config.toml
model = "model that answers yes/no questions on an image's attributes"
encoder_channel_attention = "se"
encoder_padding_mode = "replicate"
fusion_encoder_width = 192
fusion_encoder_norm = "rmsnorm"
fusion_encoder_activation = "gelu"
fusion_encoder_parallel_block = false
beta3 = 0.999
alpha = 4
batch_size = 64
epochs = 5.0
lr_schedule = "step"
weight_decay = 0.1
Rows from block 3 of the image encoder of a small model that answers yes/no questions on an image's attributes, named by matrix and row number. Rows with one number belong to one channel. Each number is 200 + 40 x the weight over its row's rms, rounded and kept within 0 to 999. All counts start at 0.
After each channel's rows are labels from the 100 images, of 14976, where the channel reaches its highest value: "top examples" is what is common among them. Only what is clearly more common there than usual is listed. The data: close-ups of made-up surfaces with and without defects.
# convs1: grouped (7 groups) 3x3 conv (encoder.blocks.3.convs.1.weight, 112x16x3x3, each kernel summed), inputs within the group 0-15
# convs2: expand pointwise conv (encoder.blocks.3.convs.2.weight, 112x112x1x1, transposed), outputs 0-111

convs1.27,113,200,183,195,130,199,108,179,217,209,217,215,150,216,185,191
convs2.27,236,165,238,206,96,168,177,206,181,243,239,218,156,245,220,177,222,270,196,219,177,239,244,164,168,253,233,164,199,199,185,219,202,218,201,211,162,170,210,188,182,204,123,179,173,205,146,140,199,272,173,149,231,98,251,240,138,303,166,216,211,244,132,274,197,209,198,205,190,210,178,265,193,266,153,212,211,186,201,198,176,171,156,174,214,206,248,172,173,284,257,259,182,224,153,257,164,245,246,136,172,216,262,111,231,211,204,171,231,208,179,183
top examples: woven cloth; smear

convs1.79,249,152,237,238,205,240,182,252,145,144,211,141,208,255,219,185
convs2.79,213,161,262,195,237,155,177,214,247,275,205,136,181,180,231,250,206,201,202,124,204,239,212,223,214,155,170,162,277,210,139,174,188,149,182,192,263,174,176,264,187,207,192,193,158,213,101,269,184,213,185,240,253,221,255,192,298,209,125,233,124,161,213,176,173,267,217,167,188,153,218,179,154,161,167,92,193,203,224,224,245,167,196,188,170,165,175,205,239,256,175,155,221,199,146,176,193,274,193,223,232,255,144,154,193,166,184,172,261,207,191,241
top examples: bright spot; circuit traces; leather

convs1.86,240,253,237,184,239,234,183,137,213,155,219,165,225,266,140,179
convs2.86,230,163,156,185,147,147,209,223,258,230,179,142,181,198,229,195,220,228,158,221,201,240,203,190,188,165,220,215,288,183,173,238,209,284,187,152,202,142,198,219,258,177,177,184,168,246,135,203,177,266,205,257,171,191,212,155,205,225,151,230,224,244,236,189,268,265,173,176,157,206,200,254,157,206,204,95,226,177,164,149,221,191,184,140,226,173,222,104,104,223,224,147,142,214,230,191,190,189,224,184,215,186,161,61,227,139,152,187,219,226,211,224
top examples: scratch; tiles

convs1.73,142,181,112,168,229,196,179,147,180,172,166,185,210,136,154,186
convs2.73,226,159,208,135,246,144,245,194,187,222,129,197,219,240,348,251,209,185,182,182,188,145,198,198,257,196,192,205,191,193,178,283,156,203,176,223,206,197,270,141,183,223,235,150,162,242,202,269,146,207,147,206,203,214,151,150,248,213,174,194,208,202,199,226,201,224,255,210,183,187,209,239,224,176,185,244,266,280,171,178,231,298,134,288,211,221,187,213,184,157,188,226,114,193,241,229,206,296,183,256,216,216,160,186,237,192,149,180,229,203,195,158
top examples: carpet; smear; woven cloth

convs1.39,187,141,178,172,149,151,165,239,163,146,199,239,133,165,182,169
convs2.39,240,189,183,218,148,172,223,266,168,260,212,289,172,192,217,159,215,243,183,199,218,102,222,188,255,174,208,191,204,188,249,232,224,216,250,178,272,147,162,204,197,198,100,159,187,170,273,197,200,131,175,206,286,228,228,171,250,181,208,279,152,190,200,165,139,210,172,280,201,141,184,250,230,179,230,195,199,243,239,194,267,146,175,226,228,173,248,247,242,212,166,293,204,228,247,190,240,249,243,140,144,201,226,206,237,216,151,183,224,213,210,151
top examples: tiles

convs1.53,218,240,184,244,168,195,240,191,140,185,194,290,156,185,135,180
convs2.53,208,180,194,150,151,252,210,200,229,198,121,154,196,190,156,228,200,195,160,176,167,217,129,149,140,170,189,175,187,176,159,189,270,286,171,123,147,223,232,182,204,188,219,259,167,178,160,227,208,210,238,143,127,223,151,193,121,205,267,192,221,295,165,265,227,242,196,197,220,167,232,235,167,223,146,244,200,151,135,202,211,209,237,160,213,158,174,169,124,190,219,178,148,184,254,172,169,148,193,168,314,186,254,153,202,227,226,215,171,185,145,234
top examples: crack; hole

convs1.94,182,169,131,167,160,206,175,228,126,160,125,223,174,173,171,209
convs2.94,155,279,237,236,221,217,243,124,128,137,195,173,236,209,239,206,195,191,207,211,164,162,248,209,189,258,210,213,196,210,253,222,167,143,166,253,164,183,235,124,223,166,260,197,205,104,221,248,162,159,203,190,208,187,137,210,196,196,241,179,156,143,181,202,214,160,276,267,147,202,288,186,269,217,245,289,182,282,215,196,199,234,250,201,245,255,189,214,244,161,279,150,237,248,219,218,192,233,166,196,189,210,252,212,160,231,178,201,182,159,223,139
top examples: dent; leather; carpet

convs1.80,216,209,226,252,131,188,164,161,265,192,261,188,257,188,231,160
convs2.80,263,164,183,195,202,176,224,191,214,272,195,182,219,166,161,222,146,195,229,242,257,264,256,218,228,189,103,250,237,254,205,238,204,222,184,194,213,166,178,233,151,254,137,255,208,317,177,183,234,272,204,171,208,197,255,222,246,170,133,186,167,208,257,217,221,277,228,174,274,244,196,168,183,224,243,141,226,190,303,197,233,141,154,221,156,224,198,196,186,250,187,221,214,163,178,165,246,200,231,252,180,235,200,168,261,157,225,220,279,250,176,190
top examples: specks; tiles

convs1.28,110,209,158,195,156,199,138,157,227,205,191,219,121,192,187,182
convs2.28,211,174,206,233,92,195,216,211,159,267,238,207,169,190,197,206,217,281,218,230,163,238,253,172,131,231,235,168,182,256,192,187,208,201,167,198,164,160,177,203,177,218,134,179,172,210,178,140,160,277,189,118,191,126,238,241,153,287,179,220,235,237,125,243,189,230,195,187,170,132,192,259,187,242,188,178,240,169,213,204,202,166,161,179,195,208,257,159,190,280,287,241,200,231,146,271,168,251,220,143,197,214,280,119,209,214,206,206,223,226,196,172
top examples: carpet; woven cloth

convs1.4,194,168,129,154,257,157,169,161,228,212,163,204,125,180,172,229
convs2.4,271,162,248,182,156,239,259,260,191,189,181,170,167,226,228,216,241,189,162,168,150,122,233,167,192,179,249,228,212,136,204,280,264,256,189,151,187,232,201,182,245,150,235,188,250,135,188,257,210,202,163,137,199,181,177,167,185,165,205,254,180,257,211,203,89,274,158,247,225,205,128,280,180,218,192,249,155,242,173,131,208,203,218,172,244,134,189,174,176,190,228,214,168,162,278,230,197,203,263,198,227,167,209,233,249,227,154,191,195,199,134,181
top examples: hole; stone; brushed metal

convs1.91,221,187,198,204,161,126,250,225,221,151,112,210,182,239,246,215
convs2.91,162,277,181,258,164,217,184,166,146,224,264,290,226,211,208,163,240,242,213,176,223,137,120,229,256,163,197,172,208,253,229,211,239,187,194,227,204,144,213,214,167,239,192,151,193,186,295,163,229,194,246,218,235,202,221,176,201,177,196,275,170,177,160,178,216,61,182,216,214,134,154,196,244,146,208,161,222,208,244,216,149,166,133,122,207,177,247,248,210,278,186,172,182,199,219,161,218,152,228,239,150,189,193,220,230,287,198,221,161,237,226,212
top examples: leather; bright spot; scratch

convs1.87,281,189,210,137,254,189,220,199,170,165,197,245,165,251,157,239
convs2.87,219,187,200,186,183,164,213,135,184,180,237,214,174,170,287,196,171,263,167,207,169,187,256,173,233,219,241,163,232,195,202,234,181,198,165,250,174,145,218,195,172,169,202,111,193,144,153,187,169,241,188,204,237,145,113,179,185,219,164,156,174,188,145,222,303,152,241,293,133,172,254,301,208,220,254,211,182,216,169,214,196,210,202,146,247,218,262,162,188,263,228,235,117,197,186,226,224,263,163,158,200,213,179,175,137,239,116,215,228,254,203,196
top examples: leather; stain

convs1.111,175,160,192,242,140,156,159,210,138,155,255,173,145,200,238,198
convs2.111,285,156,179,195,170,157,180,192,253,238,189,186,130,152,223,185,152,163,182,138,224,241,241,196,300,202,115,241,217,180,199,255,193,243,218,174,250,187,124,228,231,194,179,278,214,271,188,236,219,203,161,147,179,211,225,251,237,209,156,191,207,266,275,153,143,243,165,167,223,300,213,214,128,199,192,194,198,213,223,178,230,242,169,215,219,165,178,146,146,141,250,244,171,165,224,217,205,190,225,237,199,194,144,185,218,143,188,132,221,253,144,169
top examples: brushed metal

convs1.58,258,235,249,251,237,251,226,237,202,252,218,168,172,175,201,268
convs2.58,264,186,270,158,208,160,238,260,182,187,187,224,254,233,235,152,240,222,128,185,194,143,204,115,188,165,237,233,231,105,169,285,210,240,238,190,136,227,234,194,189,161,187,155,186,177,164,269,178,155,165,242,210,222,187,221,154,211,260,276,195,231,207,187,187,178,216,212,165,205,130,271,165,181,176,230,189,239,139,132,194,218,226,202,274,171,211,176,221,194,305,249,127,215,248,232,176,199,254,158,211,200,228,197,206,142,121,184,188,196,181,173
top examples: hole; tiles

convs1.13,226,210,217,182,220,163,177,218,231,212,216,244,122,94,215,171
convs2.13,221,183,198,223,127,177,245,158,151,204,245,222,166,203,284,192,235,303,189,204,138,222,238,207,223,243,294,143,178,250,214,202,190,176,181,245,184,161,210,252,231,185,181,139,237,191,210,149,178,240,195,157,181,111,175,202,162,207,164,199,136,223,165,269,219,203,209,200,101,188,218,266,200,249,219,232,202,248,226,267,165,198,159,208,269,202,256,171,163,248,256,259,159,169,148,223,207,175,149,168,176,128,280,185,235,215,161,191,201,248,185,201
top examples: wood; smear; leather

convs1.31,130,202,187,202,182,195,172,173,181,220,216,157,137,208,296,250
convs2.31,215,210,212,230,205,240,211,262,246,241,193,155,190,179,189,128,171,204,164,179,154,273,146,143,247,209,202,167,191,201,132,239,233,234,138,197,99,219,261,194,200,232,202,219,248,200,148,176,204,238,256,183,185,167,208,173,166,201,186,187,225,184,253,241,252,244,213,134,158,183,151,201,141,253,196,208,150,155,169,142,231,238,249,177,226,151,161,167,138,101,248,176,173,164,194,223,234,137,231,151,278,159,254,153,260,256,215,144,208,252,180,215
top examples: crack; brushed metal

convs1.65,209,125,244,191,131,139,154,176,185,176,200,203,202,153,213,140
convs2.65,205,181,213,232,201,235,282,267,231,213,245,145,202,276,238,256,289,200,283,170,148,152,236,230,210,220,231,190,195,194,206,189,241,226,180,185,191,253,159,232,269,211,199,202,256,180,163,212,192,162,186,202,210,183,174,144,192,191,261,231,146,178,207,248,123,196,151,168,168,119,164,263,161,221,172,164,203,140,206,193,201,163,247,169,173,162,194,220,255,235,187,165,231,291,206,226,102,195,206,221,204,234,117,250,240,220,153,183,126,127,186,212
top examples: bright spot; leather; circuit traces

convs1.1,207,208,137,137,200,174,197,208,220,204,198,233,100,130,223,200
convs2.1,212,204,168,239,133,176,227,168,169,219,216,219,184,131,224,215,170,276,213,174,128,226,216,210,179,238,263,119,146,274,209,174,178,212,179,231,117,174,210,226,212,179,182,187,217,204,223,75,186,247,204,191,166,127,189,228,107,246,140,232,171,240,145,284,233,201,190,202,170,195,261,211,179,312,177,242,203,264,189,237,186,172,168,184,237,203,266,160,164,216,278,201,178,204,203,236,173,169,191,152,208,157,232,156,235,202,229,175,196,239,160,216
top examples: stone; smear

convs1.83,159,182,242,219,211,196,189,165,165,255,207,232,227,266,112,158
convs2.83,204,249,201,224,237,275,291,179,202,106,181,226,217,243,186,319,190,167,268,162,184,201,197,245,176,192,206,180,86,193,223,214,217,168,121,134,169,256,190,204,200,194,217,218,228,158,212,169,171,130,222,161,149,219,162,237,207,167,262,252,189,189,210,217,198,163,208,164,195,175,196,164,241,126,144,201,214,184,182,185,179,170,207,234,176,202,121,271,301,190,230,200,241,215,229,169,139,183,169,243,210,211,193,239,173,214,164,189,103,200,167,223
top examples: bright spot; leather; circuit traces

convs1.74,240,210,179,260,172,191,255,232,258,268,184,259,187,229,232,235
convs2.74,180,244,99,183,142,192,199,119,209,123,170,234,194,148,141,231,169,181,226,264,156,241,190,260,209,211,199,186,145,234,201,169,197,200,163,139,203,135,147,160,212,234,249,223,185,238,245,112,193,228,264,190,116,216,166,234,156,179,134,150,225,213,191,182,234,152,171,162,179,237,259,175,236,214,243,186,253,173,169,221,162,147,176,162,194,232,214,113,183,196,175,171,211,165,199,175,255,170,185,273,206,137,196,183,178,221,260,137,185,277,188,189
top examples: tiles; stain; wire mesh

convs1.56,288,203,184,244,251,273,239,184,197,223,163,175,176,204,221,251
convs2.56,246,105,207,212,171,193,224,174,196,187,221,150,165,173,215,159,229,245,159,229,145,247,193,159,153,227,249,193,226,123,186,251,217,223,208,207,175,235,174,224,214,153,223,199,179,193,136,257,171,190,221,133,176,109,215,233,180,211,210,221,146,238,214,219,184,226,155,170,130,163,219,243,169,275,202,157,174,195,186,179,272,252,247,186,231,206,212,127,193,205,315,189,96,158,211,225,216,201,261,157,206,166,274,204,260,252,183,157,220,281,189,173
top examples: smear; brushed metal; woven cloth

convs1.92,161,178,213,207,103,126,195,137,199,190,245,210,219,214,230,171
convs2.92,164,261,122,183,155,180,156,115,262,179,217,190,177,224,243,203,219,165,234,227,156,225,184,292,232,221,188,175,199,276,249,153,218,168,126,171,257,184,146,236,243,184,267,210,227,246,202,174,198,249,279,225,175,197,170,167,235,203,137,163,175,128,235,151,218,191,163,171,180,197,223,179,205,190,268,121,215,192,184,250,168,147,189,159,224,195,199,169,213,236,182,88,227,198,155,181,191,190,220,275,170,156,119,202,192,243,244,169,145,233,223,216
top examples: bright spot; circuit traces; scratch

convs1.19,120,218,179,159,149,176,128,197,191,191,220,216,146,231,260,193
convs2.19,205,175,184,164,183,206,238,237,195,172,180,184,170,187,194,140,204,234,169,170,140,247,177,168,263,248,186,212,186,177,241,277,222,269,191,203,111,221,170,218,257,184,183,236,215,188,188,154,239,202,234,150,167,167,232,221,202,128,199,202,202,241,226,172,140,261,152,180,111,228,175,202,171,275,238,203,124,201,177,111,265,252,255,157,247,187,226,208,166,96,235,210,159,163,224,162,221,151,246,161,177,173,251,210,263,212,196,128,232,262,147,205
top examples: brushed metal; hole; crack

convs1.48,216,239,179,231,221,179,235,199,166,209,221,247,93,130,205,195
convs2.48,213,210,143,213,95,213,173,190,178,219,224,154,97,141,165,250,188,272,178,230,104,267,199,193,149,213,321,199,212,235,155,203,220,207,197,199,211,147,145,195,233,223,147,151,179,171,229,173,175,209,196,128,116,147,184,167,168,220,150,211,199,258,195,208,212,239,138,240,175,177,285,232,253,226,188,204,174,220,193,247,226,167,215,157,263,210,221,197,151,233,238,226,148,203,192,210,220,189,167,185,213,166,291,203,199,228,165,193,191,269,179,170
top examples: smear; brushed metal

convs1.30,132,197,187,185,124,204,109,168,232,202,181,217,151,177,186,173
convs2.30,225,211,200,215,104,187,179,194,145,248,247,190,131,201,204,218,212,250,234,212,179,220,248,183,131,235,219,163,178,237,172,165,197,175,191,232,148,163,193,190,163,218,137,195,151,210,163,122,208,264,162,158,192,114,243,266,172,316,156,197,222,243,122,225,203,225,184,199,166,188,217,225,205,239,152,199,211,217,198,239,175,150,205,166,184,233,278,179,217,260,251,247,214,221,138,301,151,240,220,139,174,248,277,124,200,211,216,192,210,210,214,166
top examples: woven cloth; carpet

convs1.88,210,182,160,179,251,268,236,165,127,160,145,183,154,187,197,227
convs2.88,224,194,213,231,208,225,223,216,151,197,234,289,216,208,168,179,230,259,193,157,264,160,160,141,217,145,221,250,185,159,173,282,236,206,226,221,185,215,220,220,196,191,152,147,218,167,261,172,190,135,174,164,277,197,221,180,172,161,258,273,189,211,241,231,157,140,259,226,188,184,131,188,224,151,174,203,199,277,238,152,228,222,191,239,194,190,159,318,246,174,216,277,201,193,247,145,188,189,270,199,164,225,226,265,205,223,99,255,169,216,205,200
top examples: leather; bright spot

convs1.5,172,248,225,249,278,230,253,143,197,224,160,203,210,243,246,216
convs2.5,209,204,267,194,260,227,201,185,209,206,195,198,252,199,186,300,197,233,217,242,200,204,166,247,112,142,188,195,230,248,112,151,216,190,120,223,147,205,233,180,123,223,214,228,193,225,183,239,213,189,168,236,215,263,206,218,203,170,223,251,167,143,176,194,183,179,226,158,212,139,157,149,201,193,216,194,206,216,270,231,187,108,177,260,229,243,146,293,301,255,248,138,236,225,180,216,225,262,171,265,228,249,208,190,219,125,174,194,211,163,209,208
top examples: hole; tiles

convs1.110,150,162,155,169,209,197,268,185,203,156,143,198,213,277,201,251
convs2.110,239,218,160,136,194,205,203,211,239,143,165,172,173,211,271,233,207,177,148,146,156,135,167,179,132,172,213,292,261,167,203,267,195,257,141,177,223,177,175,168,252,146,293,197,215,154,183,246,222,198,210,270,151,182,159,136,242,190,144,236,185,246,186,138,163,191,154,223,162,176,199,230,161,212,226,189,181,244,125,139,219,166,228,153,247,155,243,161,204,196,207,169,132,190,280,216,234,197,255,177,243,154,165,214,193,163,167,177,190,248,156,158
top examples: hole; tiles; stone

convs1.17,188,210,158,143,203,104,179,144,146,180,204,156,195,226,213,163
convs2.17,270,156,134,202,119,236,173,117,186,166,228,236,135,168,209,227,174,234,195,198,136,206,242,225,216,252,210,166,184,213,243,226,248,226,106,199,225,167,168,196,208,189,234,219,178,242,225,158,193,223,213,149,119,161,192,188,204,212,174,193,229,231,188,146,251,259,192,185,117,137,214,199,209,268,253,196,218,154,183,265,256,184,180,158,228,274,233,170,189,178,243,184,173,228,132,173,214,191,171,188,199,162,317,132,189,188,171,128,188,273,177,172
top examples: hole; wood

convs1.14,162,188,192,200,112,200,222,165,143,133,149,167,173,186,168,235
convs2.14,242,182,184,197,257,142,181,223,168,146,178,221,233,203,235,213,189,193,194,156,199,127,199,199,258,210,188,212,216,173,223,214,130,227,272,256,248,236,211,191,242,167,180,260,244,293,217,241,248,141,165,174,215,218,221,217,239,171,223,124,166,184,255,213,197,190,229,183,177,320,210,136,192,206,225,267,245,294,229,193,173,214,162,234,186,223,236,175,174,170,208,240,230,188,273,219,219,196,213,249,152,219,118,314,235,159,206,167,198,176,191,122
top examples: specks

convs1.50,205,184,120,218,213,182,201,128,110,208,169,243,170,172,193,206
convs2.50,180,236,200,199,105,226,187,160,208,238,170,229,150,223,179,220,172,204,240,201,183,291,201,213,232,160,301,179,125,216,162,209,242,204,134,167,165,183,208,208,143,248,205,114,207,198,176,140,135,210,203,154,121,121,167,155,170,285,203,267,236,218,166,240,200,243,156,188,254,117,175,240,200,179,129,146,232,131,214,248,200,126,168,192,205,188,227,171,169,256,227,212,176,237,140,212,158,179,187,224,218,168,210,176,202,188,226,241,147,207,185,203
top examples: smear; leather

convs1.77,213,186,226,84,219,192,149,200,196,212,198,218,170,210,120,196
convs2.77,216,146,181,259,168,157,190,224,172,225,186,176,167,215,230,176,251,265,133,115,232,225,217,157,279,144,246,181,238,149,232,232,176,188,266,273,219,193,218,275,232,220,125,186,244,191,229,175,201,198,185,178,252,171,161,126,200,185,156,230,162,243,264,246,126,206,181,188,157,230,108,233,178,202,188,236,116,265,237,186,154,238,169,172,166,140,228,228,136,209,195,303,167,173,215,181,189,182,214,185,151,170,187,244,220,222,179,199,239,196,233,207
top examples: bright spot; circuit traces; leather

convs1.81,183,205,163,152,199,244,229,216,129,165,149,271,186,216,136,210
convs2.81,216,244,201,241,234,272,267,147,129,149,244,254,262,223,226,278,200,190,229,174,203,186,238,250,174,207,232,150,179,193,232,251,237,179,138,189,161,194,196,149,214,206,202,213,191,97,238,172,192,117,216,184,227,213,188,258,185,192,277,271,141,168,152,189,227,109,218,209,162,132,218,207,306,197,176,267,166,241,201,213,168,185,213,210,222,255,167,270,251,222,244,206,217,210,207,177,199,238,191,215,181,209,236,255,161,255,165,179,128,201,215,186
top examples: dent; leather

convs1.90,213,121,152,166,222,186,171,197,140,160,158,209,142,192,139,208
convs2.90,144,252,202,200,203,242,189,160,186,215,196,121,202,203,282,190,163,192,214,196,102,180,242,254,266,224,222,181,228,238,224,209,186,139,151,200,223,161,222,162,210,189,257,171,186,162,155,285,133,289,201,217,155,179,139,146,218,246,164,154,150,118,197,182,283,261,237,209,117,172,263,214,216,252,276,206,220,199,191,230,246,238,207,222,256,229,206,178,208,199,203,140,178,214,178,292,221,214,170,192,227,207,197,135,226,255,220,189,221,230,208,214
top examples: stain; carpet; leather

convs1.26,140,198,168,180,207,156,158,172,191,160,192,118,196,202,285,180
convs2.26,207,198,194,233,279,303,199,190,237,200,277,167,161,170,189,160,196,250,166,201,181,234,183,163,281,221,238,192,281,210,213,233,312,256,178,220,185,256,212,225,179,169,193,201,222,188,176,246,216,161,244,153,218,169,157,175,184,187,201,232,192,203,270,132,196,257,192,207,169,138,197,215,178,253,207,162,120,212,216,189,306,255,248,189,282,184,150,201,186,195,219,150,165,166,218,251,214,193,271,143,166,179,251,176,199,284,182,142,212,211,195,204
top examples: hole; brushed metal; stone

convs1.67,178,109,185,233,170,145,206,156,226,183,219,192,236,165,175,128
convs2.67,212,183,202,221,193,242,286,185,269,184,223,171,221,306,196,207,238,202,229,229,199,216,208,202,240,210,278,224,198,190,185,214,290,236,241,177,193,232,150,210,188,228,166,227,292,182,136,164,215,163,230,178,173,239,154,167,196,181,262,248,163,188,181,248,160,205,202,93,217,156,136,237,192,187,228,143,202,142,230,228,191,203,198,193,194,197,159,239,197,250,192,185,261,274,237,193,141,157,205,255,147,233,132,235,186,270,198,130,99,169,174,208
top examples: bright spot; leather

convs1.96,189,209,222,187,202,102,242,175,173,214,212,205,104,228,173,232
convs2.96,233,169,242,201,241,184,221,306,227,161,216,173,121,252,210,165,228,204,170,136,132,205,221,177,171,260,244,216,205,106,187,217,204,232,257,232,208,264,150,194,271,118,220,221,236,146,149,245,218,148,179,223,207,151,272,186,203,223,195,212,193,236,151,196,121,236,131,247,250,204,148,235,127,221,157,259,151,210,214,178,204,216,213,181,200,168,241,182,178,159,153,198,233,239,256,233,160,236,247,142,219,190,185,209,167,196,216,155,207,141,147,155
top examples: wood; crack

convs1.55,129,189,212,143,135,180,151,219,204,200,203,235,210,198,148,125
convs2.55,215,227,212,213,235,204,190,194,186,147,188,241,255,112,159,225,112,197,222,218,226,180,187,220,196,192,172,229,206,257,185,154,157,202,213,219,237,186,207,150,132,236,181,246,171,237,229,190,234,185,161,227,219,270,310,260,246,144,174,190,177,160,271,155,252,148,218,127,248,248,217,115,175,130,266,226,222,255,264,202,165,168,147,243,183,245,197,235,241,208,214,211,259,186,210,200,271,203,181,271,173,230,185,203,188,134,233,172,265,221,174,156
top examples: tiles; specks

convs1.82,227,212,206,144,245,191,197,199,111,109,190,179,205,231,159,197
convs2.82,204,230,206,231,194,189,162,190,191,195,198,158,205,180,235,161,238,254,173,180,159,159,231,205,257,269,242,159,225,209,155,237,181,190,213,206,210,170,238,227,148,183,211,143,177,165,174,215,153,283,196,213,196,196,114,199,230,208,178,117,148,161,181,177,294,198,219,214,81,195,266,270,158,287,265,201,268,199,212,241,159,214,184,216,236,231,263,148,158,239,250,158,153,165,183,246,248,238,140,174,228,193,242,143,266,224,206,227,262,234,185,209
top examples: wood